From a checkpoint of a small encoder-decoder audio transcriber: decoder layers 6, decoder activation gelu.
Rows from block 5 of the audio encoder of a small encoder-decoder audio transcriber, named by matrix and row number. Rows with one number belong to one neuron. Each number is 128 + 24 x the weight over its row's rms, rounded and kept within 0 to 255. All counts start at 0.
After each neuron's rows are labels from the 100 clips, of 14976, where the neuron reaches its highest value: "lies over" is the class under the peak. Only what is clearly more common there than usual is listed. The data: telephone keypad tones over noise or synthetic speech.
# fc1: MLP up (encoder.blocks.5.mlp.fc1.weight, 1152x192), inputs 64-127
# fc2: MLP down (encoder.blocks.5.mlp.fc2.weight, 192x1152, transposed), outputs 64-127

fc1.323 [133 169 164  91 155 118 119 148 142 152 120 167  90  80 122 136 107 143 134 115 114 124 120 114  95 131 139 101 149 144 161 129 168 144 168 126 125 116 104 118 107 134 145 108 129  99  94 156  77 113 111 111 133 110 113 146 165 158 128 114 139 168 112 105]
fc2.323 [118  80 135 106 147 155  93 105 119 106 155  99 119 140 156 136 103 129 108 140 123 142  93 112  97 129 115 160  88  96 121 126 100  90 159 154 118 140 107 103 137 150 104 124 151 170 171 111 131 119 118  98 121 144 125  80 103 141 123 116 100  89 108 138]
lies over: key "4"

fc1.414 [157 103 147 118 147 150 112 150  91 110 110 126 131 133 131 170 136 132  85 114  95 146  98  66 109 146 111 113 132  95 172 118 136 151 137 142 132 108 129 173 148 121 160 113 132 150 168 159 132 155 108 103 131 129 123 123 164 167 136 150 109 108 142 113]
fc2.414 [ 73 135 105 127 140 143 115 133 162 125 157  93  95 157 127  88 146 124 134 119 128 123 167 165 126 117 136 148 139 110 126 104 109 123 120 130 140 140  97  97 116 142  74 132 144 120 140 155 159 116 173 190 100 146 131 147 168 128 141  89 160 129  96 164]
lies over: key "C"

fc1.153 [129 127 143 106 188 130 100 113 101 162 159 116 115 107  96 122 159 129 136 127 145 120 129 120 172 187 149 132 122  88  98 139 105 147 153 149 115 126 134 126 184 129 179 128  99 108 142 104  86 112 126 127 151 124 109 162 145 136 120 139 154 143 135 147]
fc2.153 [169 133 139 117 139 144 152 146 126 109  89 119 100 142 164 112  94 140 153  98 108 121 104 113 124  79  79 122 121 132 121 143 132 115 159 143 107  97 138 155  94 131  85 137 162 101 119 128 113 127 131 131 108 152 198 111 109 143 123 114  98  96 113 124]
lies over: key "C"

fc1.601 [123 110 174 111 110 114 133 118 140  98 162 136 136 109 138 157 120 105 128  99  82 163 173 116 135 127 154 122 148 130 119 115 135 158 151 134 108 142 147 135 155 112  95 119 119 154 112 141 154 117 128 112 120 188 112 166  80 105 121 138 112 142 151 133]
fc2.601 [176 146  94 150 107 124 177 108 120 145 126 155 119 150 137 109 150 161 130 158 179 122 125 165 122 130  84 129 111 148 154  95 171 111 157 138 142 120 164 137  73 142 144 110 157 110 102 119 121 133 134 138 124  84 124 130 185 137 141 141 122  97 151 179]
lies over: key "4"

fc1.557 [109 144 136 144 131 108 107 148 127  81 139 133 131 131 144  85 140 160 145 133 127 132 125 110 136 136 106 149  93  98 156 111 154  93 135  92 121 135 117 137 161 121 125 173 115 141 152 112 145 142 147 139 116 115 108 135 138 138 131 138 130 167 155 146]
fc2.557 [142  90 144 124 154 138 126 149 158 149 164 130 103 125 153 135  84  89 153  80 101 127 181 132 108 138 121 148 151 145  95  98 116 103 159 172  85 164 161 152 143 166 135 132 142 127 138 112 137 130 138 154 126 109 132 100  88 103 141 137 139 138 138  83]
lies over: key "C"

fc1.146 [113 154 144  67 109 124 125 138  79 100 137 121  64 121 142 154 115 147 153 139 156 134 161 170 147 151 101 110 156 135 131 104 109 131 165 128 124 140 159 148 137 154 168 128 137 163 158 148 114 155 125 123 153 140 110 115 181 100 124 144 105  89 130 109]
fc2.146 [172 150 119 145 130 141 111 153 175 156 144 119 108  91 147 110 118  94 128 135 104 139 115  85 112 113 109 153 123  70 133 120 119 172 116 105 126 120 110  90  82  58 102 129 122 106  94 119 122 135 100 134 123 110 122 159  91 107 138 105 130 153 166 169]
lies over: key "4"

fc1.200 [155 125  79 109  66 156 131 110 173 131 121 112 153 138 148 132 148 136 147 108 126 142  98 133 109 123 132 149 109  90  89 106  81 136 113 157 136 104 153 113 127 164 161 135 110 127 127 194 137 142 129 130 110 150 100 155 133 130 123  90 136 143 105 181]
fc2.200 [135 147 143 155 142 137  91 101 158 154 138 136 104  72  72 138 124 102 123 116 165 140 162 113 111 155 131 170 125 116 151 111 164 119 166 110 138 160 123 147  92 145 115 106 132 137 119  78 110 110 139 138 135  85 153 170 114 134  97 147 121 127 114 114]
lies over: key "0"

fc1.378 [166 130  95 125 153 112 163 142 116 119 105  83  88 161 104 168  89 144 149 113 119 115  98 129 109 131 130 128  81 126 147 128 172 122 115 157 109 158 139 146 111 116  87 139 122  96 138 145  98 105 118  95  93  99  96 117 143 117 129 141  95 149 140 160]
fc2.378 [103 143 163 126 143 126 131 127 153 107 140 122 156 163 118 141 100  75 201 116 122 159 134 122 141 121  91 109 153 147  98 154  80 132 157 135 114 129 113 109 126 126 120 167 157 152  96 114 133 133 117 173 140 145 109 133 137 102 133 108 100 112 114 110]
lies over: key "8"

fc1.261 [112 111 157 175 153 128 119 162  95 162 159 114 103 130 123 130 107 133 127 126  74 114 150 119 150 159  93 160 116 106 150 118  99 114 118 104 173 119 114 129 152 122 121 154  72 146 124 112 103 137 129 129 166  78 132 172 120 149 127 104 169 138 127 122]
fc2.261 [126 113 131 125 139 114 124 118  79 108 148 108 127 122 133  73 154 128 149 117 123 110 152  99 138 121 120 110  87 128 117 168 123 149 136 118 167 119 155 118 132 120 168 118 141 145 115 120 128  57 148  93 129 121 149 123 118 130 130  79 146 153  91 112]
lies over: key "B"

fc1.566 [151 143  97 127 120 131 146  82 114 107 101  87 125 127 144 143 119 125 114 169 109 138 128 137 154 154 135 146 170  94 132 144  86 128 113  86 149 132 139 166 145 174  92 141  87 161 134 103 138 108 139 119  90 212 126 167 132 137 106 154 132 109 103 138]
fc2.566 [124  67 136 120 137 140 146 150  93 155 136 132 162 121 116  98 126  86 146 138 137 117 135 154 125 111 174 103 139  86 135 120 115 130  70 136 135 110 106 113 154 106 170 128 144 116 159 154 106 153 117 109 174  77 136 138 151 141 131 145 108 173 137 117]
lies over: key "B"

fc1.283 [171 153 146 114 118 175 121 162 146 171  74 143 108 145 119 142 103 147 134 141  87 101  71 138 137 111  72 139 132 107  91 134 123 127 163 149 142 147 153 116 138 127 164 133 104 143 145 100  82 114 124  99 129 124 130 157 113 165 136 156 153 122 155 158]
fc2.283 [149  77 136 152 159 129 119  94 128 127 158 148 133 133 131 109 133 150 108 159 145 103 104 101 120 139 106 114 160 119 170 111 146 106  87 122  96 154 141 158 104 125 139 141 153 141 138 132 162 156  99 141 101 125 130 133 139  94 126  86 115 130 122 109]
lies over: key "4"

fc1.255 [123 116 163 141 125 132 146 128  94  74 149 115  99 124 143 180 152  99 125 119 105 129 142 144 134 148 129 128 139 112 124 165 130 124  95 107 146 144 147 101  99 144 126 137 170 132  96 144 136 129 153 126  99 143 116 123 104 108 119  94 127 118 127 149]
fc2.255 [148 149 132 113 117  86 111  97 127 184 113 129 139 146 108 112 108 155 155 125 119  93 115 166 128 109 129 147 156 129 131 100 159 123 134 159 119 138 151 145 155 103 139 144  97 149 151 143 126 125 112 110 164 133 164 131 128 138 167 166 119 114 129 119]
lies over: key "3"

fc1.28 [140 119 114 148 112 146 126 111 120 129 118 134 117 116 148 174  98 111 149 101 165 126 183  94  95 137  86 124 106 129 118 140 170 117 155 145 160 143 124 107 134 133  90 100 132 135 137 165 140 134 154 132 118 113  98 123 125 120 147 154 133 130 129  93]
fc2.28 [123 119 131 155 162  98 125 105 117 123 121 153 131 183 101 115 139  97 131 187 144 122 132 146 122 128 132 116 126 149 113 134 133 133  89  88 127 108 152 140 139 112 157 151 146 148 115 125 110 134 141 110 144  92 109  92 154 123  93 112 146 142 109 148]
lies over: key "0"

fc1.626 [ 91 159 121 115  89 103 176 146 100 121 146 100  93 100 134 118 162 136 118 118 134  95 175 140 135 143 130 140  98 123 132  90 104 115 135 109  71 129 153 137  73 138 120 167 156 167 136 145 112 121 135 122 142 147 140 152  96 147  66 114 150 105 166 119]
fc2.626 [161  93  92 125 150 150 146 112 114 105 138 125 129 176 100 156 108 164 147 130 139 152  87  82 128 132 133  84 120 131 151 142 155  93 175 151 194 131  90  96 127 153 111 130  93 113 127 156 148 138 112 136 117 122 140 132 149  82 186  90 113 145 121 153]
lies over: key "4"

fc1.87 [140 133 119  82 154 122 135 108 141 121 138 127  88 107 136 142 172 126 153 113 132 190 130 178 119 124 128 119 142 143 141 116 143 122  82 113 141  94  97 135 118 186 182 107 120 154 104 136 125 110 166 131 131 112 159  93 118 133 146  93  98 174 153 135]
fc2.87 [141 141 154 140 143 102 113 121 131 161 117 142 158 158  95 124 112  93 136  86 113 111 101 104 128 143 115 108  98  95 103 108 101 146 134 152 134 112 134 152 110 139  90 162 139 136 153 108 134 161 141 144 151 109 121 136 119 118 127 128 120 132 149 154]
lies over: key "0"

fc1.346 [172 139 114 123 124 121 126 131 138 183  97 117  71 152 126 142  83 145 158 165 106 136 150 153 110 133  90 143 106 186 122 141 115 114 117 155 147 122 126 107  86 111 125 146  90 146 156 154 133 163 116 161 107 129  76 132 142 159 131 128 147 167 152 112]
fc2.346 [133 131 133 187 153 110 131  97 133 133 120 109  88 113 150 126 182 114 138 129 130 123 106 123 107 146 168 133 154 108 125 106 139 185 132  93  75 157 170 167 122 125 119 130 107 106 142 143 111 119 133 102 148 147 165 129  87 130 144 131 124 114  69 144]
lies over: key "B"

fc1.463 [ 92  93 101 129 120 155 119 119 143 194 194 105 122 111 134 140 127 139 116 144 113 113  91 127  92 136 163 161 141 128 106 140 139 124 122 115 150 143 158 128 130 131 124 120 144 136 131 112 158 122  90 123  86 164 102 109 127  91 169 119 115 126 142 116]
fc2.463 [152 158 177  98 149 136 122 100 111  88 108 128 104 145 182  86 109 144 156  90 158 118 136  96 128 134 110 106 106 161 117 145 162 138  94 161 133 134  98 146 144 119 139 101 113 142 147 163 131 149 169 111  89 191 175 102 110 134  49  97 131 142 103 147]
lies over: key "1"

fc1.274 [102 120 141 144 107 126 106 180 144 168 114 113  96 108 113 162  86 147 137 129 131 130 101  94 126 121 120 137 109 115 148 167 130 114 121 105 124 135  95 128 113 139 141 100 116  82 149 142 108 121  87 135 139 145  68 107 124 110 139 123 139 123 168 154]
fc2.274 [162 124 120 111 176 126 162 129  82 103 160 107 143 179 136 146 188  72 113 130 139 108 137 154 125 121 132 167 140 115 119 105 133 139  90 104 115 102 129 179 169 125  97 150 146 157 108 113 117 112 117 120 112 110 145 162 132 105 139  83 154 137 101  66]
lies over: key "8"

fc1.154 [132 128 145 178 102 149 107 149 155 127 135 109 160 105 181 139 141 118 125 134 140 149 103 128 141 120  93  93 150 108 150  84 150 127 125 163 167 163 137 102 129 149 139 150 120 120 128 143  82 124 107 156 115 142 136 127 108 144 149  95 130 108 146 116]
fc2.154 [147 147 141 106 116 147 156 123 123 148 174 158  98 166  89 128 125 150  88 109 160 149 146  98 129 104 123 137  95 125 119 127  87 125 136 120  87 102 156  97 122 123 122 114  99 171 112 159 126 148 131  58  99 159  83 101 126 144 105 134 141 131 155 155]
lies over: key "2"

fc1.26 [127 176  93 123 107 180  90  90 137 152 139 124 114 150 146 142 155 126 122 131 121  96 149 129 156 156 150 119  89 112 151 131 138 120  87 123 149  87  93 151 123 135 132 139 100  94 151 120 163 108 191 155 111 124 172 178  98 116 169 134 133 146 124 130]
fc2.26 [120  89 122 112 119  82 132 143 150 150 117  79 144 113  92 127 136 115 116 137 124 166 139 104 106 118 128 153 119 111 138  96 150 148 112 135 118 140 126 116 117 163 157  85 125 144 134 117 112 127  90 136 161 150 124  92 138 123  78 140 145 131  94  90]
lies over: key "B"; key "C"

fc1.453 [112 132 109  97 135 143 164  95 114 151 126  95 160 107 142 141 120 115 158 146 119 113 112 179 111 169 128 115 139  98 115 142 134 155 150  75 138 106  90 131 103 123 120 141  93 118 131 151 157 169 125 117  97 134 106 140 122 121  95 153  82 120 144 169]
fc2.453 [131 129 142 132  99  99 142 145 156 130 144 157 155 163 130  87 195 157 102  64 125 119 123 137  91 120 112 149 137 132 151 140 130 116  94 122 123 153 126 139 182 101  78 150 150 115  95 152  97 107 119 160 114 131 142  89 131 108 164 126 107 131 167 109]
lies over: key "A"

fc1.321 [161 120 129 141 148 132 129 195  69 164 133 147 124 127 150 180  87 108 125 125 121 116  75 103 104 132 140 120 128 144  97 105 106 106 121 143 104 161 116  99 119  70 178 113 110 125 149 109 101 145 123  88 120 119 138 126 138 121 113 157 113 133 119 128]
fc2.321 [112 154 110 108 126 131 129  97 146  95 151 160 153 145 116  76 147 109 102 114 135 148 175 110 110 180 108 135 135 167 143 147 107 153 115  94 162 149  94 134 142 160 103 127 164 116 117 146 140  94  99 131 148 152 122 119 142  97 133  97 148 124 141  96]
lies over: key "A"

fc1.37 [ 89 150 116 111 172 135 146 152 184 138  90 122 100 114 146 118 121 157 166 117  99 117 101 107 123 125 146 145 137 135 142 123 132 162  92 115 136 123  79 140 142 128 130 109 115 149 112 146 103 112 107 152 110 149 126  93  96 172 102 136 118 139 106 134]
fc2.37 [127 140 105  97  76 119 141 101 121 122 140  76 121 140 127 129  97 165 134 121 159 138 140 144  92  75 133 148 130 147 142  82 162 129 112  83  89 147 129 124 119 131 150 116  83 138 134 149 127 127  84 141 126 124 120 146 108 114 114 115 126 120 140 150]
lies over: key "8"

fc1.729 [166 123 160 127 126 124  98 122 163 150 154 122 144 114 164 106  83 124 156  94 137 142 126 157 118 140 129 139 148 130 117 108 161  89  79 100 126 153 130 128  95 145 123 123 122 146 141 127 150 133 139 110  91 129 168  86 155 148 138 112 136 128 109 118]
fc2.729 [142  83 176 124 117 113 145 141 118 138  55 120 138 100 145 142 119 140 145 147 115 117 109 151 157 157  98  99 116 162 105 160 120 167 194 168 119 130 145 119 158 112 154 122 143 153 122 142 144 136 109 127  96 137 145 123  78 144 133  93 149  77 106 104]
lies over: key "1"

fc1.88 [122 111 148 104 151 107 144 144 110 109 129 131 125  67  98 162 104 135  82 140 163  66 105 126 139 167 167 117 141 144 119 151  96 131 129 132 129 138 116 113 117 112 110  97 141 151 133 126 134 153 123 124 138 152 138  93 120 122 118 160 140 129 197 129]
fc2.88 [112 161 152 178 153 116 120 142 116 123 130 133 161 171 158 110 127 101 149 120 117 221 156 123 112 136  99 121 100 119 130 115 137  97 148 123 131  66 109 137 154 143 122 137 109 154 162 139 101 139 112 101 129 127 112 137 143  87 118 115 124 180 114 125]
lies over: key "1"; key "3"

fc1.596 [178 135 109 102 140 113 160 104 120 193 102 139 125 105 120 139 106 141 137 117 163 126 110 138 105 125 170 122  93 144 141 156 166 131 107 137 109 129 108  85 174 129 100 145 116 140 131 123 151 100 136 138 143 136 144 154 127 105 168 126 126 110 106 157]
fc2.596 [103 143 100 120  89 150 121 143 137 113  75 129 141 153 133 148 128 117  86 115 128  91 135 144  76 151 120 131 141 122 164 130 103 126  96 179 115 104 164 167 108 104 126 144  77 142 127 163 103 111 144  72 134 145 118 162 135 164  98 126 122 154 141  79]
lies over: key "4"

fc1.508 [133 106 110 121  84 125 113 112 123 145 112 130 148 125 112 132 157 158 143  94 164  99 123  73 174 125 126 120 141  83  61 133 104 106 136 137 141 135 153 123 162 179 130 108 139  86 147 127 140 133 127 107 109 120 114 140 124 102 150 154 119 126  85 148]
fc2.508 [139 144 142 120 156  94 145 189 165 158 137 130  60 165 152 158  99 149 121 189  99  94  98 118  90 144 154 109 114 136 129  82 130 156 115 131 127 118 106  83 143  78  90 150 161  95  97 140 122 136 149 156 110  82 143 153 154 120 135 114 113  68 153 144]
lies over: key "A"

fc1.135 [143 151 156 154 130 147 101 128  92 114 100 159 134  97 163 134 129 101  96 134 151 146 160 134 101 134 140 145 109 157 110 106 122  99 105 182 173  91 154 138 107 165 166  96 124 123 146  56 122 162  73 139 129 152 118 118 110 130 134 100 109 140 101 143]
fc2.135 [116 112 114 179 152 125 139 105 145 106 144  62 135 127 145 114 129 108 130 131 159 142 140 129 149 133 122 128 102  96 141 107 127 116 167  90  97 137 111 131 140 104  93 153  76 111 107 115  96 151 130 159 141 153 180 101 122 120 136 134 131 130 136 149]
lies over: key "C"

fc1.301 [148 152 130 160 181 126 100 121 182 133 158 157  86 113 133 100 148 128 115 103 158 124 141 144 165 187 125  85 115 129 105  78 141 143 123  81 102 125 132 150 155 129 129 145 137 104 135 152 163 129 118 113  88 115 116 155  81  83 120 138 111 128 104 158]
fc2.301 [123 110 100 111 128 124 137  61  92 125  96 103 134 156 107 135 103 123 101 154 132 141 105 137  95 125 156 160 137 118 121 133 100 119 157 103 154 131 131  85 107 187 110 132 129 145 138  87 105 135 172 127 152 116 155  93 118 175 130 114 162  87 124 116]
lies over: key "B"

fc1.732 [144 166 133 146 139 118 124 120  74 136 117 125 110 123 107  89 120 120 105  98 128 127 151 148 155 156  85  86 122 110 124  91 112 122  98 124 116 149 126 104 121 133 164 141 112 149 165 135  74 122 183 129 141 127 121 136 135 109 103 130 133 153 154 113]
fc2.732 [138 164 158  95 191 122 173 130 117 134 135 109 113 108 117 162 117 116 125 165 151 142 107 113 109 119 141 112 143 150 129  90 120 139 108 134 118 101 142 157 153 182 125  98 122 113 136 139 137 156 131  95 116 110 140 153 135 140 163  85 132 101 137 101]
lies over: key "C"

fc1.758 [122 142 104 134 152 156 109  94 161  87 116 156 126 131 149 116 139 107 121 128 118 158 115 116 111  98 153 134 122 110 134 136 118 144 108 102 102 143 130 171 100 120 121 110 148 141 125 113 130 123 116  78 135 100 149 162 133 142 117 123 162 133 169 112]
fc2.758 [170 125 169  77  88 133 168 148 118 171 119 133 133 146 124 150 114 122 135 172 123 111 108 129 113 168 106  95 128 119 117  83 123 143 160 158 139 191  86 125 131 155  97 105 139 125 135 110 167  74 197 147 140 162  88 111 105 107 131 129  93 146 140 138]
lies over: key "1"; key "4"

fc1.194 [ 63 113 170  98 115 171 164  97 135 123 127 150 133 112 100 144 115 160 144 136 135 122 145 126 144 154  68 163 134 122 141 141  94 114 139 156  92 107 159 111 134  89 156 128 121 111 117 115 141 101 143 138 113 161 173 148 136 133 130 118 109 117  87 167]
fc2.194 [170 106 144 141 122  83 125 157 176 120 104 132 115 130 123  95 150 104  67  96 148 113 125 131 109 132 144 116 119 118 103 131 103 143 101 106 122 114 117 149  83 175 141 135 136 178 151 146 132 142 106 139 145 120 108 110 110 152 122 150 157 169 173  89]
lies over: key "C"

fc1.719 [119 138 163 137 160  96 108 102 140 120 131 107 121 156  82 148 145 121 141  96  89 115 135 123 164 201 150 133 141 122 209 144 106 165 119 139 111 115 147  95 111 112 103 192 114 107 116 121 139 153 111 151 171 100 109  93 124  85 143 142  75 173 157 136]
fc2.719 [133 107 127 148 127 144 188 124 148 119 108 132 100 144 157 130 123 148 100 145 160 137 169 116 110 106 108 149 106 135 144 112 123  90 112 160 160  88 142 161  85 146 151 101 130 146 121 121 116 104 168  82 107  99 132 127 147 143 126 137 151 118 132 120]
lies over: key "4"

fc1.317 [126 123 112 150 110 132 165 147  75 103  81 114 123 157 128 128 156 177 133 145 169 119 124 144  93 149 170 117 139 127 132 117 147 118 100 127 136 124  89 149 104 107  92 140 109  84 102 157 120 135 146 101 125 137 173 144  90 108 114 182  92 157 119  90]
fc2.317 [149  71 126 118 149 124 121 113 178 159 181 129 105 157 123 155 116 105 116 113 120 103 119 156 146 125 116 159 130 155 131 111 144 168 132 130 104 176 163 123 130 146 123 163 151 134 171  85 137 133  89 150 112 148 141 111 119 166  97 121 150 139 120 144]
lies over: key "B"

fc1.137 [146 156 115 100 154 167 157 113  65  97  93 125  95 121 154 113 127 141 140 134 131 166  94 117 151 127 102 152 116 104 114 156 130 109 116 100  77 156 134  90 129 115 160  85 114 144 136 113 137 129 164 105 118 136 197 124 113 122 109 147  85 119 122 143]
fc2.137 [125 124  74 113  83 140 133 152 186 127 127 149 142 166  98 107 128 172 108 181 119 160 133 126 182 142 108 114 146 122 158  66 139  70 162 141 134 114 148  89 125 134 108 108 150 141 107 166 115 151  98 147 156 121 119 124 161 134  91 100 147 112 162 113]
lies over: key "1"

fc1.358 [164 144 141 134 148 158 122 123 126 187 125 130  94 129 136 112 148 135 112 122  92 118 160 136 113 156 189 123 178 126 103 102 109 109  92 130 158 130  94  55 147 123 100 136 141 142 150 124 126 115 140 132 102 127 147 135  96 138 115 128 121 117 116 120]
fc2.358 [137 114  81 107 108 120 157 129 147 111 167 124 138 178 134 146 114 141 131 156 137 157  95 168 132 133 111 159  95 120 163 155 142 102 186 135 112 122 182 144 138 121 149 107  87 103 122 129 107 135 139 124 134 151 141 144 148 153 121 125 156 149 121 112]
lies over: key "3"

fc1.132 [114 122 134 109 103 134 152 108 125 139 120 150  98 152 134 157 143 128 187 156 140 149 153 103 113 118 115 137 135 163 139 124 175 100 119 144 123 146 149  80 102 117 118 107 154 173 134 123 106 158 142 106 105 125 121  98 128  90  99 131 186  86 123 142]
fc2.132 [126 112 133 126 131 170 139 156 137 139 161 130 148 152 112  94 156 123 120 102 108 136 130 130  91 108 160 117  98 123  73 137  70 140 168 117 156 133 113 133 166 126 141 156 141 137 154  92 142 132 108 114 133 134 142 126 148 135 130 115 141 120 106 133]
lies over: key "2"

fc1.302 [ 88 130 152 144  97  94 134 146 162 167 189 137  63 109  74 118 113  85 149  95 149 104 115 154 128 115 141 162 146 118 146 124 118 128 127 143 125 126 114 131 127 160 124 103 124 121 156 103 148 137 122 119 117 104 165 149 134  97  90 126 117 127 139 144]
fc2.302 [139 117 104 101 168 112 194 115 135 135  94 136 110 129 164 111 101 158 157 127  87 110  73 115 126 164  94 110 120 111 147  99 122 151 102 156 117 111 148  87 128 129  98 135 155 134 128 132 110 136 110 137 144  96 113 116  86 146 122 120 170  92 121  97]
lies over: key "A"

fc1.628 [103 162 155  86 145 111 119 117 132 146 172 124 102 158 103 128 111 143  79 112 141 149 146 163 171 111  90 134  83 130 160 111 132 158 155 122 187 145 163 128 137 152 143 168  98 106 104 144 117 129 154 146 126 172 153 127 148 106 106 133 114 155 118 170]
fc2.628 [144 115 137 129 128 135 123 132 120 111 180 113 109 155 111 161 139 121 147 104 107 112  77 130 131 147 103 127 160 113  98 174 116  86 135  72 102 140  96 135 137 114 135 151 129 164 143 132  86 137 107 105 153  92 120 163 128 188 132 159 102 118 150 178]
lies over: key "3"

fc1.616 [129 163 104 107 136 108 106 128  85  85 140 172 118 137  89 135 111 150 128 173 141 134 110 119 123 154 103 133 109 141 106 131 126 121 119 111 130 130 137 118  97 156 137 140 172 111 136 155 146 153 165  93  99 136 136 134 103 151 108  93  85 117  92 151]
fc2.616 [141 108 138 145 145 129 114 120 133 143 143 126 131 134 127 118 127  65 175 116 157 131 166 154 107 151 152 145  94 130 110 134 117 130 180 110 141 133 147 148 141 134 159 173 143 149 157 164 113 124 108  72 122 129 110 101 113 165 116 129 145 135 177 141]
lies over: key "0"

fc1.452 [127 105 135  96 131 142 138  91 157 107 159 115 106 136 157 131 115 148 160 117 102 144 142 150  81 115 143 111 142 126 168 178 145 134 106  76 113 125 145 170  77 109  73 108  95 141 144 109 152 170 155 153 105 105 125 162 112 182 156 155 116 159 126 100]
fc2.452 [154 128 121 137 127 102 100 148 104 158 132 133 155 113 103 146 144 100 153 139 155  88 142 116 164 103 134 123 101 160 104  93 142 129 132 187 153 172 166 123 129 161 138 146 168 115 127 139 115  73 104 125  93 173 137  89 134  93 106 134 116 125 123 161]
lies over: key "1"

fc1.576 [100 112 111  83 113 115 153 108 135 115 152 118 142 117 125  74 165 141 160  97 115 130 120 119 164 132 156 160 134 134 134 121 173 154 123 100 123  96 112 114 111 113 124 123  99 149 136 139 143 125 147 107 125 124 161 126 151 138 127 123 120 148 156 132]
fc2.576 [130 158 120 144 114 150 108 164 124 141 102 152  85  69 105 145  98 139 106 152 165 111  71 158  94 179 150 107 137 147 140 167 124 134 100 161 119 118 158 181 127 122 102 121 109  98 148 132 124 171 115 135 113 129  67 132 109 133 167 118 125 123 150 111]
lies over: key "B"

fc1.311 [145 177 119 129 114 138 117 111 150 119 130 150  88  92 125 116 108 114  99 116 169 136 157 163 170 167  74 122  92  86 124 140 133 133 103 111 158 127 182 127 124 126 182 125 125 162 140 158 118 147 125 136 101 144 154 171 154 173 120 135 106 104  77 127]
fc2.311 [125 125 103 131 128 118 121  86 132 115 143 108  87 153 108 116 143 105 159 122 111 154 119  58  99  78 137 143 132 120 135 110 122 108 143 197 119 177 110  84 144 132 165 139 109 128  95 101 115 147 139 156 124 103 149 138 113  90 147 130 131 125 149 153]
lies over: key "C"; key "9"

fc1.514 [130 139  82 162 136 123 150 165 107 125 137 111 106 138  90 116 115 124 164 122 126 131 149 109 120 155 135 145 145 159  95 137 108 155 124 120 131 160 156 104 136 161 126 134  69 189 127 138 115 119 133 105  69  66 122  73 164 130 155 101 134 125 129 157]
fc2.514 [161 130 177 116 137 193 121 107 166 124 113 151 120 128 138 150 130 165 100  85 173 151 129 126 119 126 109 150 176 112 146 138 119 123 123  97 129 112 102 136 123 114 111 128 180  96 164 174 151 165 124 140 157 146 110 123  73 165 105 146  87 140 167 132]
lies over: key "A"

fc1.190 [140 174 138 139 103 120 102 129 122 111 126  94  77 116  73 123 131 156 105  66 118  93 140 115 122 105 125 150 117 124  97 125 111 128 162 141 134 133 140 166 157 147 145 145 151 147 151 131  67 134 127 119 116 148 142 142 121 148 177 136 121 174 148 141]
fc2.190 [ 77 170 141 129 117 144 141 105 160 106 129  90  94 139 103 122 140 110 118 135 167 140 149 119 110  95 135 107 128 137 146  96 172 113 130  76 130 148  86  83 135 126  98 152 119  99 120  88 143 114  79 128 159 136 142 129 106 146 139 136 112  85 132 126]
lies over: key "8"

fc1.149 [115 129 117 117 134 189 107 193 165 119  85 126 150 162 155  94  90 149 160 133 140 106 137 153  60 137 158 106 121 127 131  59 154 153 123 129 112 150 147  96 108  93 103 142 124 127 121 150 124 108 168 117  89 199 142 137 103 163 179 133 106 141 153 170]
fc2.149 [129 116 121 119 137 138 123 139 112 135 122  63 111 137 131 140 105 102 158 124 137 155 108 136 164 138 127  77 155 139 125 169 119 154 151 155  79  96 140 148 116 157 114 168  98 101 126  98 162 179  84 113 149 121 145 146 110  78 150 109 122 120 153 149]
lies over: key "8"